From a checkpoint of a small segmentation model.
Data: trained on rendered scenes of toy objects such as cars, trees, mugs and chairs, 97500 training examples, 116.6 epochs.
Rows from block 3 of a small segmentation model, named by matrix and row number. Rows with one number belong to one neuron. Each number is 128 + 32 x the weight over its row's rms, rounded and kept within 0 to 255. All counts start at 0. Numbers have three digits each.
After each neuron's rows are labels from the 100 images, of 14848, where the neuron reaches its largest size: "strongest on" is what is common among them. Only what is clearly more common there than usual is listed. The data: rendered scenes of toy objects such as cars, trees, mugs and chairs.
# u: gMLP up (value half) (model.blocks.3.mixer.u.weight, 384x128), inputs 0-63
# v: gMLP up (gate half) (model.blocks.3.mixer.v.weight, 384x128), inputs 0-63
# out: gMLP down (model.blocks.3.mixer.out.weight, 128x384, transposed), outputs 0-63

u.54:211094155096124163109110177132074146104167142116098132138150190074142137114128139160126043071163198093152184134147162147134146143123149132126154096114179104110129129132132066108123137110146119
v.54:180162139132177079172037142092148113119159138151089138128101161089176174094162116089158087157076141150137053159103159168150095122091116106161120106126095082115184118131139130121127161111175142
out.54:153130068152116138116102124107169169148134152082120103155123135066089143169147143203141086107138070173120124127126156108074155111150159105157113146103118182155135142118082125107069110056150153
strongest on: house; largest object: house

u.1:102151129120129163148042101105096101191140121135174099131054121127182124123073142181082169127111181129130109111108105176149125128118153156177098091142150129156161151076101133077099074095159140
v.1:082138176164109073126083086156111125177116104180156084149113167109144171166127109153112160112125144121108076092255175175155121096137092162134182058153150118148176119134099114092116113113112157
out.1:185181139146137105097126171073151120101127149172094107147138116189119135126113197113146098128093126098130161167130084122118082115141099107143151081121072085119066100124160153101123134115115093
strongest on: black object; its colour: black; car; trophy

u.79:115132080153077180132134109111139155111169100165145139143133162077135139061175106109138150130106155186107101109209158132149087103072091084120125106057188123152146054148157115148159116104101145
v.79:093146108127111107122096120117127060189191147180095170130158153106160126117155113115154113107133137112160088083178131147141088142123193143118151125141101088086166117123104099144137132102118137
out.79:134093115134103119204129190126089117079133124135137143100046123143154071164066136161124093097191143118143087121110172109088124124178146203151129147149155156083088164114152141135109112136130129
strongest on: hammer

u.10:192123101169160140101096101121118169097157087143126143165150101088141054073122195140139130166196163120060099104183189134139142078120124139100084124069107095105092096119139098117186157106101125
v.10:126182095091155116126121074156141183107110142138132142100144117129156146143130146155115098090106144199142114097205123148148134113141111159103156118108158111095167153128133103123160109149112162
out.10:096126131123175108167088119113142159125166132089072134142148132137070181154173140152197118113108123121171105117131037151152153154119159177165094042148142138153140134149084128124061110107121156
strongest on: light from behind the scene

u.37:162147136090170122169133097103093155179167121083129175121151134100147071127141150163162141119139134098151077191107112143119091135121085174124175167078134159155150194105141169107088114080163202
v.37:144119108123104169149141066166041108144075118150154176156113116147144153131146120142188150117125067153163135143107096079064127149119150118176105069037175142121136180068202154122095119143159149
out.37:106077129133094179163130163109149131107082126142146135094119075145162156160149110097092152131060112158125163105089149159141097138104124133172159087153070067139083124155132070134175152143170097
strongest on: umbrella

u.237:181147066148122147135135093136162132127172150164138147128136124129117121095113063127102128108104174129146165170088184174132147146125103108107158129168093149043111126111096098132067182125113118
v.237:170140150112107067127156095126189135141144188178104147125115116112108147106095085126118149122118162156167139149171134194134154109165109091104174143149096110141166152120117141081051063128102089
out.237:104148152139092091151076147146126121139123146125127140159094088106183121128128137099117121150203046159151128150128134086158156109172117138147159125083087146176153040160119151098209092151134148
strongest on: barrel; ladder; largest object: barrel

u.144:097123132170097068107146068124197110144092116113151144107152138111120202103144107131059155126182148164124124098112208178120111160136126101116159216132147114107123090145069105099157104124162120
v.144:124162189135148124163135135126169143098109124112170090077163132141163060126127167181145170142059108123139163125126147106052063086133151151121118101121160056121129156094148107095154072113126079
out.144:128129102079128119153195085130041149129161115109143172129140103136162182140147168132190160152140161083113109109158132179119092092122129140139153066150097115108157092100122048145113123129112111
strongest on: flower; largest object: flower

u.342:091132142130109136184130162095148184088138180099141158126091100130134048125059128122147166124117154179107153180099138124089144098124059116115149108119171142142098158083107139147105200079146125
v.342:078116185107076115146165087142157146128139109165101126074156043129119106101104150145191117170194176119179167212094137092159084127099130170099127077102120138050168088115109179115085101117090082
out.342:191081105138085118150136108073118137144139117178117121199093148120189122071144120162136086094077133122076118144110135192099106150093180076138145138148147100129098085108112148152141166133177115
strongest on: count: one

u.283:150144112117104112154154144082095117119159133129109134171165139077141100156159098149145108136147138141112138182208147084105102109144052151117176130140127113145128123138186174146150171083149112
v.283:155122160088130112100109126104219089096137147128172112109153079165161120117097131106116123158131162153130105066149053094162135195084176145142159189153134137129083100123063140087138113162142120
out.283:125116148112162099106157155147124175158149170134053107136092129115088129134136154130133148143151105100126182164112134139157174168132104113161132111066110163140163127153111123156155144052102168
strongest on: hammer; largest object: hammer

u.97:088146128079065102180124055119110141076071133147116145149105138155157140054150157096122133053118146099095134075121167107139156157116085113138130086143102149163122115085133131111124145114172114
v.97:159195110171101097052111084113126119119192149167144168112116129093138111161091139078143105167161143091150095117153125134071124175138155102132151158090120136044137153116116128177155143112122153
out.97:133087142090114102091063153174156108137060102126187147076132164161160145162129098139119091156120097114110102167131168095189133108131156151067115116181096190162121151142117104139100162172145136
strongest on: umbrella; mushroom; largest object: umbrella

u.187:062091110115086124106134103155067133166124092098120175158097105141132105123098129114097137187109127143147128182110133181148114051124164156089152142130117164192153159087129178151082151129113144
v.187:110081112169114153126151161128118118083167098195158073159111065144201118127101200142129109147142140166089132092109157092098100159095162139140089145122124111107108148096134148158125175102092102
out.187:152108125141136131162148176132155129138102132071139088103132205096157144134158148169146171176059126113070095129162144100089153129140138124137174113085091101092149047131158094092153102132121154
strongest on: ice cream

u.304:127100154141122114096132097140164134146119145078095148150131150198094134125148104115072130174172106116090123131102172116129194077147069130071117130099120099076177167150093165167152127167133180
v.304:204133186119129101146130139121112088165080155160161161127164107085150158132099148135151128166137131099069071078151174172138183076180131148083146106105163140118125115092108129086101135107067153
out.304:163131057109170117089078139085096148105131124124152123127120161091123114139122136137143112130158161162187197172159127127135105176139114118123132106095139228138101129143106094067108180103116143
strongest on: umbrella

u.190:149074160121135099112095131171106165112110131138078092145117111147135151094142153112118132105218164099123128184140139140124157170141121108138133049061106071140123139137080125077127170105090118
v.190:107161186130157148116097125119147133129120175181104155120155158084169076094143133159150069167080131058116109145160160183108109106143132123038152134106183110070143147105129108106129083126106145
out.190:152113136132153152137172117174151158109127097120087125137098120094094124126194103182120151092100108187192139131162195074096107053179152139128088087157177146190116123143110058113149144125139126
strongest on: house; largest object: house

u.172:078127140111154143177136122143160167089173128137106088125092156171119100102116135099186108151130160160095112144112193077110123143053140153103084090083176156129146181134124171109158173159177106
v.172:133107151124205166138185097129152130107135131110056098143142127114102136100073164066111109127173160097159100135170176044108159068121153204088114039161138134095102114145153161107125110152135125
out.172:161114143175123129109113177131143098168094139155126095171144100118119069145108064150121113109156070134178112122158102094111105099127120167134154154170105091143085075084111167124091125061101132
strongest on: light from behind the scene

u.264:097132051159153089120172173145081126109168151175137094106153184081175130158132166114148137176188148088068128139149127140112071126146166126158131133122137140130164131133124143096100116130109085
v.264:200148162079117133123129107173148074165078120132133117096140067147100121145058132189082149129147146117109104155130102086133134165170133117179126150156085165074110168103101121114146148113163173
out.264:125118145159174141135095139131163103117167140129106126138150106188116107105169102062186078131128113146188112046155080128139120095112126136107138093113134087152152166076141071128099143087134107
strongest on: flower

u.272:142101141144129110104183118085108120106111151179140113156136094124125113127127092115056119142113138081173097117144192107146173127206113138158156108129138153086072112091160075060085150094190122
v.272:148208146150148085082128100111073162145178126154106179176129126068178127108169123138153120113152138120116080099161108162060131192092134131119126109098104186127157161098092176102136116068125138
out.272:103107099154146071127118161171146093157128098117135065148129166165141150180092115064123132117099154127115149058117131174079128133120092167175133185144104188167157143163059185141131127089159117
strongest on: ice cream; largest object: ice cream

u.109:135129101144102102085154110076160162174108166163094082122160099135120067112166102129104130125078138096127100144116150104145158191162127138170151186153123147108107128109155044101062183128105164
v.109:128190166147131115015123112130097126137149143116171192104149142106125122158131092137148164123158152119102168078128077237050105172134144129144121141098109150118175151126115137123148114109132110
out.109:158085182107158132182094194155110117118125076132157153104133185136134159185125124153135151106154124130098157079144113138085153114109137072118146094129114130126145132142083110185132083110198169
strongest on: ice cream; largest object: ice cream

u.130:125075173077153169162111170136139117116135182089119115155091173186133125141083157098058120147106173145122178167083154115119185141192161128146136143095146128126114123063087141177156182136099127
v.130:092143036177169128095125094172117130191105101190087146131099215084079158110100112159091123107160109105164175123172132193165113134081133176137120083192159137153142107093128081155157081195135141
out.130:137151113102126155121114121128138108143077063130116139131097176077117149142110144163199111083152106126112120116123142156109125147110070156167135155151147139137162147146086123109116090185151147
strongest on: ladder

u.314:112112108180074094093150180093105172161116124142122136149122104170118104124147178120090193116122095154159142133115074102099133153112121206163121128189101123142167083167117096120102134143057073
v.314:122173121157101074109139049102090154134170124157118130076145221113132069170136094138173104151132096108119118065158128107077168124115126106105161102135106201141065150098121107069121088098161148
out.314:142157122090141137096100151181134102074142140172131125153143083186095148159096174095097098130168097108163118127110113173164095121121103107107138136143111134079140195143159110098107116125126175
strongest on: flower

u.280:191116127079167098091127066123125100148147101084121148098109120120095126124177108163112148147111155092117107112149114147085147152165085126112197169125133094094130087122100129157077146166055056
v.280:136128177043145064140167102150151156116142109142133193082175150108136131137146158151114158145105123112066068096159085198150099160162094117111148112113172119062130060153122124076158192138070092
out.280:079137108166065134108122159062140082143097141132086096146172090144156155131085145099095128135189093148178129130127120125154089117130124161120200114136189175197119141138139168099128073158141221
strongest on: ladder

u.66:168128174104109136153156150085169122074108112115109147148148149127132125138186118106118087135049067146182100139128162167107109159115079192134154163160177131151136114165162097135098110085180091
v.66:068163137102124121109152074126114135148075127155167155102140067106126166174128092111163096118096086123131110148129138164100046133114110117087181114146187116183146211143204127132115151083120141
out.66:089156127187072154161161135130080132179168170142204077128166135144143101121106141160176148111131124085133111131080115122171119128123144152119170158043078113042110159080078171152163132121089131
strongest on: snowman; robot; largest object: snowman

u.138:113170080116127105134108117111158112118113129194158151102135196080147082071148081132105062137165134146116100132125221127105097082111128095177110106099162083088188118153135117151149105139093103
v.138:085124061149125189159119146105100111194082148101130123194109078142094115118147147187123142081086169150127146160107192118140145108175138156104143099174105179132110056145107129138143107171127114
out.138:132070093111134143163154108102113155145155111103130162146094073090077179165178143184095166151102147132156160129118100123192144124154155178115077102149081123146081127128118077100149071112146186
strongest on: ladder; boat

u.352:135069152096104123084082149119146087127202057157166188124168127125123158140160076123035110131133130093146097161120105185107153117151130127109165181156095127127108138161115140142116054104052139
v.352:167137135105139129072140161060113141140138152196092144153135136129098139154099080128110216098118213112122140125173093212087101108146130123113154161142102154124161115117166144121057160118139078
out.352:146138088235177122130153096105178105098134157130119093114140144098126077094129128102169164076142148079118162143141127087144102131113076113162152114176078148121130145127149099143100179019137077
strongest on: black object

u.242:052099167179108146080160152104125114134135084136118119140072095137114127145115110185129168109119118152174136134121123123173113213159157135178130065171128129122127088088086143144106160153126065
v.242:175118097125168085136135152206127141160170165171116091100175088071172145146117148121176125129149153078115109099159150150130132115130158130078107140094153147106187155105079154108109134125131183
out.242:159175128173112097124134132146129148104109156145139108100158086145187118119140190121146164116138091176098132146063054086167121120135151157157138099070117124070136193136101180130156114108072154
strongest on: snowman; largest object: snowman; robot

u.55:150077109138112093121136170125135116152096093120142158125158144168126105119084108037149175148174175091119128140085149196109192146141098121140142140117156098086143159071059135170139162149086143
v.55:144137181159159154189178098176084133199094138165082146135096153080108187131171132106152147131167106123161158124165114137114149111146125125134131154049177157100148145107144105128139070145049144
out.55:023119071106157164115164094106136133107151164129154093181123147122085141102147130216127124134141061162146109080098163099128119179161075086100099161105129143146092140174128160091145128187128087
strongest on: umbrella

u.82:145057152139141141138155130123047151111164106126091177158136119125167136074179115146157078048161149082149120173110157133113108147150132108132148109082131123151095133065099131140112163121087139
v.82:137151183120200160107116124127141138166089105137128082144126101113174137125112107138163081102070104123150178147131085152157138127100130082081150139160115103139096137147142075067128099093120176
out.82:087113060147141161127111149098159162133088154121192113137081203141104150167100125188124123163154156111144100142117150117141209142124137096160167185113073150123140144126118129077135113120165135
strongest on: house; largest object: house

u.110:118150089146147119114124096120157116094194154081119098105156169110110167174094128113162100138089114086093132100138151135070150121136128159077077107113143096143113095091139154087187108115125154
v.110:143161120114127109051136091133155118112139103139134125134139131080167151093083163124133119091130144173104092086143124150068138116198118169097118102135123115082074088129169087122136195142111156
out.110:064087170102101110215168193098132106151104168120108106131097123185100112113171161119157172125136120119145097125078120050149078126097184158130100154120087169120151118140171119153122099114186098
strongest on: snowman

u.241:099140078116091139167104153106169102161105127152126117129133134119124080109108132145117167158188127122104132136096176137111104090125057132099121101106146128080116129110096075083143149185175107
v.241:032113132088131137105170093141173095123127114126075106068179133130150087111063141169111146128099088079125118106158133079136124157126109189118147103126178126101088085141185134121165128091138135
out.241:089157193137137118130120125119078128117166180103131121130174128170142087122133189129191054164114170116136140060164099134092094123113125150128128097155111101150092186074093139149096122134097105
strongest on: hammer

u.113:139173125119131107162136132098130102092068113132072134146150149095082094113179117156125105172106075142128112153120131090134141117085115118109136144116115120063131172151209157095118147052175125
v.113:099139112107110143137139124126141148143106142091098160102111138130201110052186163033106103116143109136156092142091090098102101127169143127113135149091104137060116136133126098121118130152129100
out.113:124131187120128099085133178142080129115149154089143135122098146128115069100149095117145064097133181083101191111147119138121097160125117154119133193116130125109046115146090131100175093123108099
strongest on: hammer; umbrella

u.238:100131136152121137163124161113103158117162109045133127185109188159115120155133127149101169130158099185170108155110111138117135094114104123166162169136088153124156141170048106112110157088150086
v.238:102145137131163084048127115170154114165149175120139130116146060169157168194140105091143187102138100143115125125166114122107123075169093108073101128182135123120203191108101089090143145162125147
out.238:128200069091152155101125108129111176131107110192091125123135124101120108125143128132154154087121113122119112121105139058150103141110120188148174091142241145110168146072134154118160123174128117
strongest on: flower; ladder; largest object: flower

u.88:100136182132106081135086082103113121135167105126174166069149143133098171146122133139093120111157208071117111162136101165096134076170104174126127161124144139124136168123146102130160141109204075
v.88:121120142139169062178145108113110139076157120196160182116193121128148121118135155192104090130182168092135112132150081163105077125149177139135122184096113154134123144176128125118118154112145108
out.88:033119112117068135184086109113123128127095117089108137161137085139158138131118187083141133142132084143119129102140138133132086140138099132084139109097159156188129072163146150098209096168095180
strongest on: ladder; largest object: ladder

u.71:162163134075061095139080123115111112123162123117158145089096115092139087065163201120164120117110124167137082092127142132054120053071177147173126099147096148079161077069117190119138134085147173
v.71:113103128194202102122122126121136136114123120170065166154129166133106118145110081179113162138152153157191187085144159096215213165139152183065084143124119095138161098153091042069110147142124152
out.71:157067126142188155088132097094134096156162065088106125191127144128165106178126107100073101167124109126107123168099124140192151096104111118102120122079108083205138127172208106117134101139138052
strongest on: house; largest object: house

u.373:169167149131168055125118103131073181103084101081091152079134132084181131157108167182162100101150149101153097139098076156134081122130126120122127130168133143080194126124108158181114156039108176
v.373:172151164154136096134160136139137167153052111122149159102098078118121109099113089115110136138119123121156121191124047149137089148133185094185178168154134145162156135155127186105081091083085100
out.373:109135115116092129133100163135076082156125119140097162137139124162107114144125094117143154121174127082144067095205156116127163094207148172211175117169064082161107149139132179117092106102081087
strongest on: snowman; largest object: snowman

u.6:077129129127188146065109146118230116119177154074156128090089152184095100082056126120096108119123150098151133165098146116140154133141150076192117116085162131093136156152066171174130192157124111
v.6:155126173126079109107143195118153154120160150101108122107157091118121161185053147131138163121150116127105154106147143142106140115158115183085106175135101123122131143114115158110146195116134170
out.6:146181100098109127193098142120123108099066120148103134143111166169100095154120144125164108159130108130103115158122093100108116155091112136121134103144154151145173068137151164089189105132141115
strongest on: hammer; trophy

u.5:107169100113119122119147122051108113140114093130161144135066148130119107130137108152122180138124123186114119084089089132134136125103099125167132148142082124058114194100086140104130145136189144
v.5:117162109126172142131110093170177103153106183125166106125194126131166167153220117125129125139093131127112077081112193176141089134139086131136157083105125078207131206143134124138167122132107165
out.5:065122113082144156148064123169120118114156104141191110152143100082158089150119132147067117155189100183169173146192148123179060152144135107150140127114132216157114116139154124083131188133075153
strongest on: umbrella; largest object: umbrella

u.268:084116170126135145114176130101157092100144097096104131154098124163123084127064123123168151138157108132075144128139173053097126114074119066104105081106167149130100153203133171096190199153113041
v.268:155137085148179103116091079137107137144094166203113133121156083111181156060078093113149094157178079158127084131114145115134140101120118110117147125138096129065168112079137117101110152074146201
out.268:149113147133159069087125161174167113164073109170146094125177120127134166125127105154091109135133113101165135053113071193111132119116072161180121155145174132179133137092123118135113068145179202
strongest on: ice cream

u.260:123134165148160115120097112170109109122109111148184115087093142151153132099075152145117191136178188155087144084114074125134105099171144127157088091130120163134108172057105143084132180117160071
v.260:102166130133099102074105125134096139108159086187113177097108139081178091153095149186111094103126108105116129145143127112090140078097105044182173111136141152083161160187131092137123140169118164
out.260:193109126114125160125079125167113104149110128088102168105109113168101114163108157080186093111092105119137134130110104149061166189109087114137133126135181125124146051203157131140127145177123124
strongest on: black object

u.90:076139106102130143131087136163116118183172118147069178152144106117189135043138166182120118118086175074172132163071141196095135140052137160161130114119141143141167112131105145111116139073124160
v.90:106096086131114119176093118129180143115112134097151126109130126194107123094163169160163118080071174149088092173084113139152126133109124156187055088124110060119146138177171112200138159146111138
out.90:117098101147149154169164131155117049126176086085109113096155116160144123126135149132102135132120067164132131111074114143091091149136141192169104156090100109154139149141099121200159113129127078
strongest on: white object; barrel; largest object: barrel; its colour: white

u.44:127121174105142137073076028080136130141164171114174155073165145214161154150145095138134159159122105129165143076081101119130143159086110105141111081131136103177158134161139103132057167111096162
v.44:163133191109097110118097091093100137164086173109138142118133121175146108093152146098115142117107119085161157127000089093102115169127133098146096102156144137192081161171128111107121139084150162
out.44:071187146159072126142152121131187075092115160078112128107123108082084122099126153161148123121111172108103084111115145151131081137179127123145124184148110094090133132039124191143139090097136115
strongest on: white object; its colour: white

u.267:111127118132146159128107168115115173125142080142149172145160156127175104146124104118134080132109158116147144142114124125089121138157116180104122158133120146103132128126083088101138160129161156
v.267:139125160138120179130098185121122141058236125132143120118100105108168113131176117136151130182080159160078138184071174116071149092133116082134126119152137119159055115100104149122132101124128156
out.267:182053169134099191086091158163118099120101146148169188160137156089150104109145107115138106147121085101155167067149141107111146151132161102090089172182188153123156117163139079099129154153151103
strongest on: hammer

u.215:160116175112099166119133129114157134135157118071088108093100143152101119128106104179138097118038112097172125083093111146112165115135168121122148103159118067156061145049100123178122193119168192
v.215:155126080134112095109128095134139148102102108148097142145160115108055131137116081116210119106173132122131143089112179132143179108143164156093129142174147216113171061149114110095135038130137152
out.215:130138168114125107168146135174088110103128084171148091160167136103138131219126077111136171134137116099108095159149084125115203154126136076166114162122175123137208154187126120158132071061103172
strongest on: white object; its colour: white; dumbbell

u.80:100183136128082120108133133104074116161133147092173200156143127130162093138114142119154136182110200152135066209068139117134112065145147169064128124140136160120140130138114180151103099129105078
v.80:145074087131105134119150141138129189174156145102076162185130105186080148144154111000156114091166122122110109123116142138120153128142145115079140144151125169126110135155068120098125151171121121
out.80:149108115114116124125086072105110135032088141167123100121091179132120140099174198153082112103160070133144078104069142118146164091084174169127127122061136131150104066108099135133121092155088144
strongest on: ladder

u.364:174116114090149146097143109167172094135157121184091115120128114136155147202102158149114131083137131119165136098143145152192132135155153141075061085133142119109175140085146167123148118140121087
v.364:072152100099120159123152096095164214084131123159095147150122164104107150128140084130154121145121126145112106136173116105146146125087095107124155129155127114137139139138190147152153087092148104
out.364:098152103133147125098054149099111133136151093110112148160091189124122110122127160136049111070122167172103118149137088124109125169089144172116121176166083078116090087108128109143114106180182144
strongest on: barrel; largest object: barrel

u.209:137158061128128073159134148121120118145156149118069118102185137117197124141173135168105121151168157104092107104115169137125135148130124131143179104155101100148144156102131118119135149025140121
v.209:144122104183060134096114097109116095142105081116115102171135170110095100164104114168108121091104206171139125089181122151118158101183137152127163095147098132062160105171088092117086174114120044
out.209:121103153184125100143183110114125146121158131087192144103119129145088098097149147116124068139124069067157114173141153212129071151054137081113088099097177069116149098167147113072205110144079133
strongest on: black object; hammer; ice cream

u.23:162103082149115130154112108107150107129117113120075084082147158121130122150098151116136107170184158053146166096161100154105113147192094133151096110105088138103137112116126136165112137141126121
v.23:143127191140137158179146146134136087062134097109119186059164143095111189052108094128151041076127091141139149088067131123180068074115125156130162150143119131168085136170129153123093190184122087
out.23:190141129077116120173161077135131130151193098139063113119131114162084089113154141145132092116209131167136087135114129139158123110088157082143080144175100153120134105155159084183132120110086147
strongest on: light from behind the scene; count: three

u.119:109164096168177162131089074133097160113110076103160105084126151106159130136160117205174102115106128134080146102139098098158112158091115091158086110109101086067129150150179094105106135127100165
v.119:075163117110172128082181114114162136120136144126080147152152127068143093117073115136171131116088096083124080128174101114115101129094171113142168123156055126149177148156106096096188110113130161
out.119:112108107087182131137102157178103122121121154139119142116122090111154097075096133058139152123169168109158130134159132116124113136135055178065122136119104127140136071130124115100106178143149158
strongest on: light from behind the scene

u.133:188093138142118136113167182169175143146114116150097109120175057129094122192107118096133200109194103086154114087162109135094131078180146140109157112130153108140148097102121134090143157107104118
v.133:157187157093156146150148076118148161137119105128155139080155143059184122172073111185177145147142105129129118165110113141063073128138084135139191078113109081109128178059177161092145079129171108
out.133:141096119101134105093151075159069206109152188165095129170092082098133128111132155139153151092136158125117087145137123088184121153115121092169106071148166132126203159116109135163100130143152145
strongest on: flower; largest object: flower

u.141:184118156106093129113176110091101106155169175061149164084188069149165136119169120144167108087145074114179116141056134097101127180120181094180140126113136132162148131119101117086071139111098143
v.141:124156159136126124102103084085150110123154177144119087147169054156174164151142184072127127149104142094090064126177096120149144153167147074152169159118140117129145170109097083116123122090128158
out.141:046148081117159169147060136147161163087149106127133165146087175109156127071145125097088124135199171119093098096170117126129102063155088155083089191146095146169162123122108168159137095140147147
strongest on: barrel; largest object: barrel

u.18:133190081126134129109120100123173112169163142107137163128163107077143168061158132135200110151101101125102102079133099159149108143055184039095136178106096164130124144160157054099155157121101169
v.18:124114107198137086113103154182123120136121113107187060080133059152158121139104144176133129108119128160109128063204150114162069097086140149179080144136154132177157122136178056116115128152119098
out.18:135080085108129129132154145128146132090175069143105114137162148174131111186093134091180150064134150116126073128137105077114085072143102141147132084112097079150107088177135134145087111155127110
strongest on: barrel; largest object: barrel; checkered object

u.143:141146162114115157052140103147174103136137078095151146054168076156157124163096108106176161074081115147179122062142086139128104151123113122106150135111140163115096122122110111112175113112118155
v.143:125125203145154125106097127121089138184136164159062124148123154100100178199101126120099123136187113170120100064165099131163164162139115182156116098109151153095153136196099112135153164083081170
out.143:115099113064100140143104128100133113172156150130136116160036095135096145143149077125106152156087188125048181146169113104162130124132086133123156120207143166110125141138181143132141129190104118
strongest on: white object

u.271:092090159110115056147071143179129144155127089152165145145146124127125150143143156117070102142130110094140118126114097156103208161148111129090137129144102131131158136104125115159104109143158181
v.271:119156147145145055173080064119124139124124108195201146131211094129198146134170122175102087101126110097132123143132102178106110199153125139148144192085121106123113139126121124117124145108136140
out.271:153109087185083151100129153142145066176133129146126088117155069164148134108170113153101127067180120084127100115172114131172153110190101161165157156151117097158136125125134134113040116063107140
strongest on: snowman; largest object: snowman

u.362:113119103112142138146111122147087114193184154083162139129092137150122162149070111097074145123141165135179104165058158145090124097193172060190109105127152092109156131093042174155154157178081138
v.362:144115146146113141132162134166139109121145112157117130147123161109135148148143127166149098095131138152136102129203168179177121178076100176086167078137117099116116105093125100123155168130117174
out.362:144139159072111155186109134122105160086168124124094180184124212153139100047151181145169117128152151141029161120122141146118119117114110162110098161075132079090118133125107095124137085156173188
strongest on: hammer; trophy

u.65:135149097173165138178107125117107169101088123140113144103143119130136130123142147167098131142115070104088115110155124058157121126106100126100087107170110134122065167179127125127112149129116184
v.65:153138086096102153047138130132122129142141111170108193087171170099184108141106116131122112108130136109134148088059128179120143130130120073141106119140117137137126134154143064098145043084154096
out.65:112123081084108147114111125134150205141143100084087147163111144084106164133129127116097153131125155091129108093114112176091174115112099195152126114160097058139213149119138138167174087131112126
strongest on: white object; dumbbell; barrel

u.324:126151132148110161127163129114122072182130122118068141143174171056124164144147091158101111161080124071132099128205145123166175132158168089108136111148166144110126144180183093095163169088115146
v.324:102178082108077068145209075078131126138142138131123176119146170100191145143129122139141057130089090190160133143139102179106086130122096139120195151138151085122172169087150110103151147153120121
out.324:193230155084141113108107157179084124099133144134103083118132146127144131122106172125177162088146121096109117105125125123142107133122116160140135117122156081132175057093066128110096109143118111
strongest on: ladder

u.22:185126123151094119087130114161182113068139085159103090113116139139145160147135118106083062143083105080133106061140149132078186159156173176170152115172068107060232116111127139111145163069133148
v.22:133167142121110059176123132152136098160163139107154166091172086111177149148108122085135134188081165117096124092144122165078167143138163108063159152143095091099163128124132088112124143136193182
out.22:123066105138146115112115148134124161131142107117139154169074093060100125121124173109128217111164132069104108174087119147150097110188092066122103097089130159154076118103134125115170111161196149
strongest on: house; largest object: house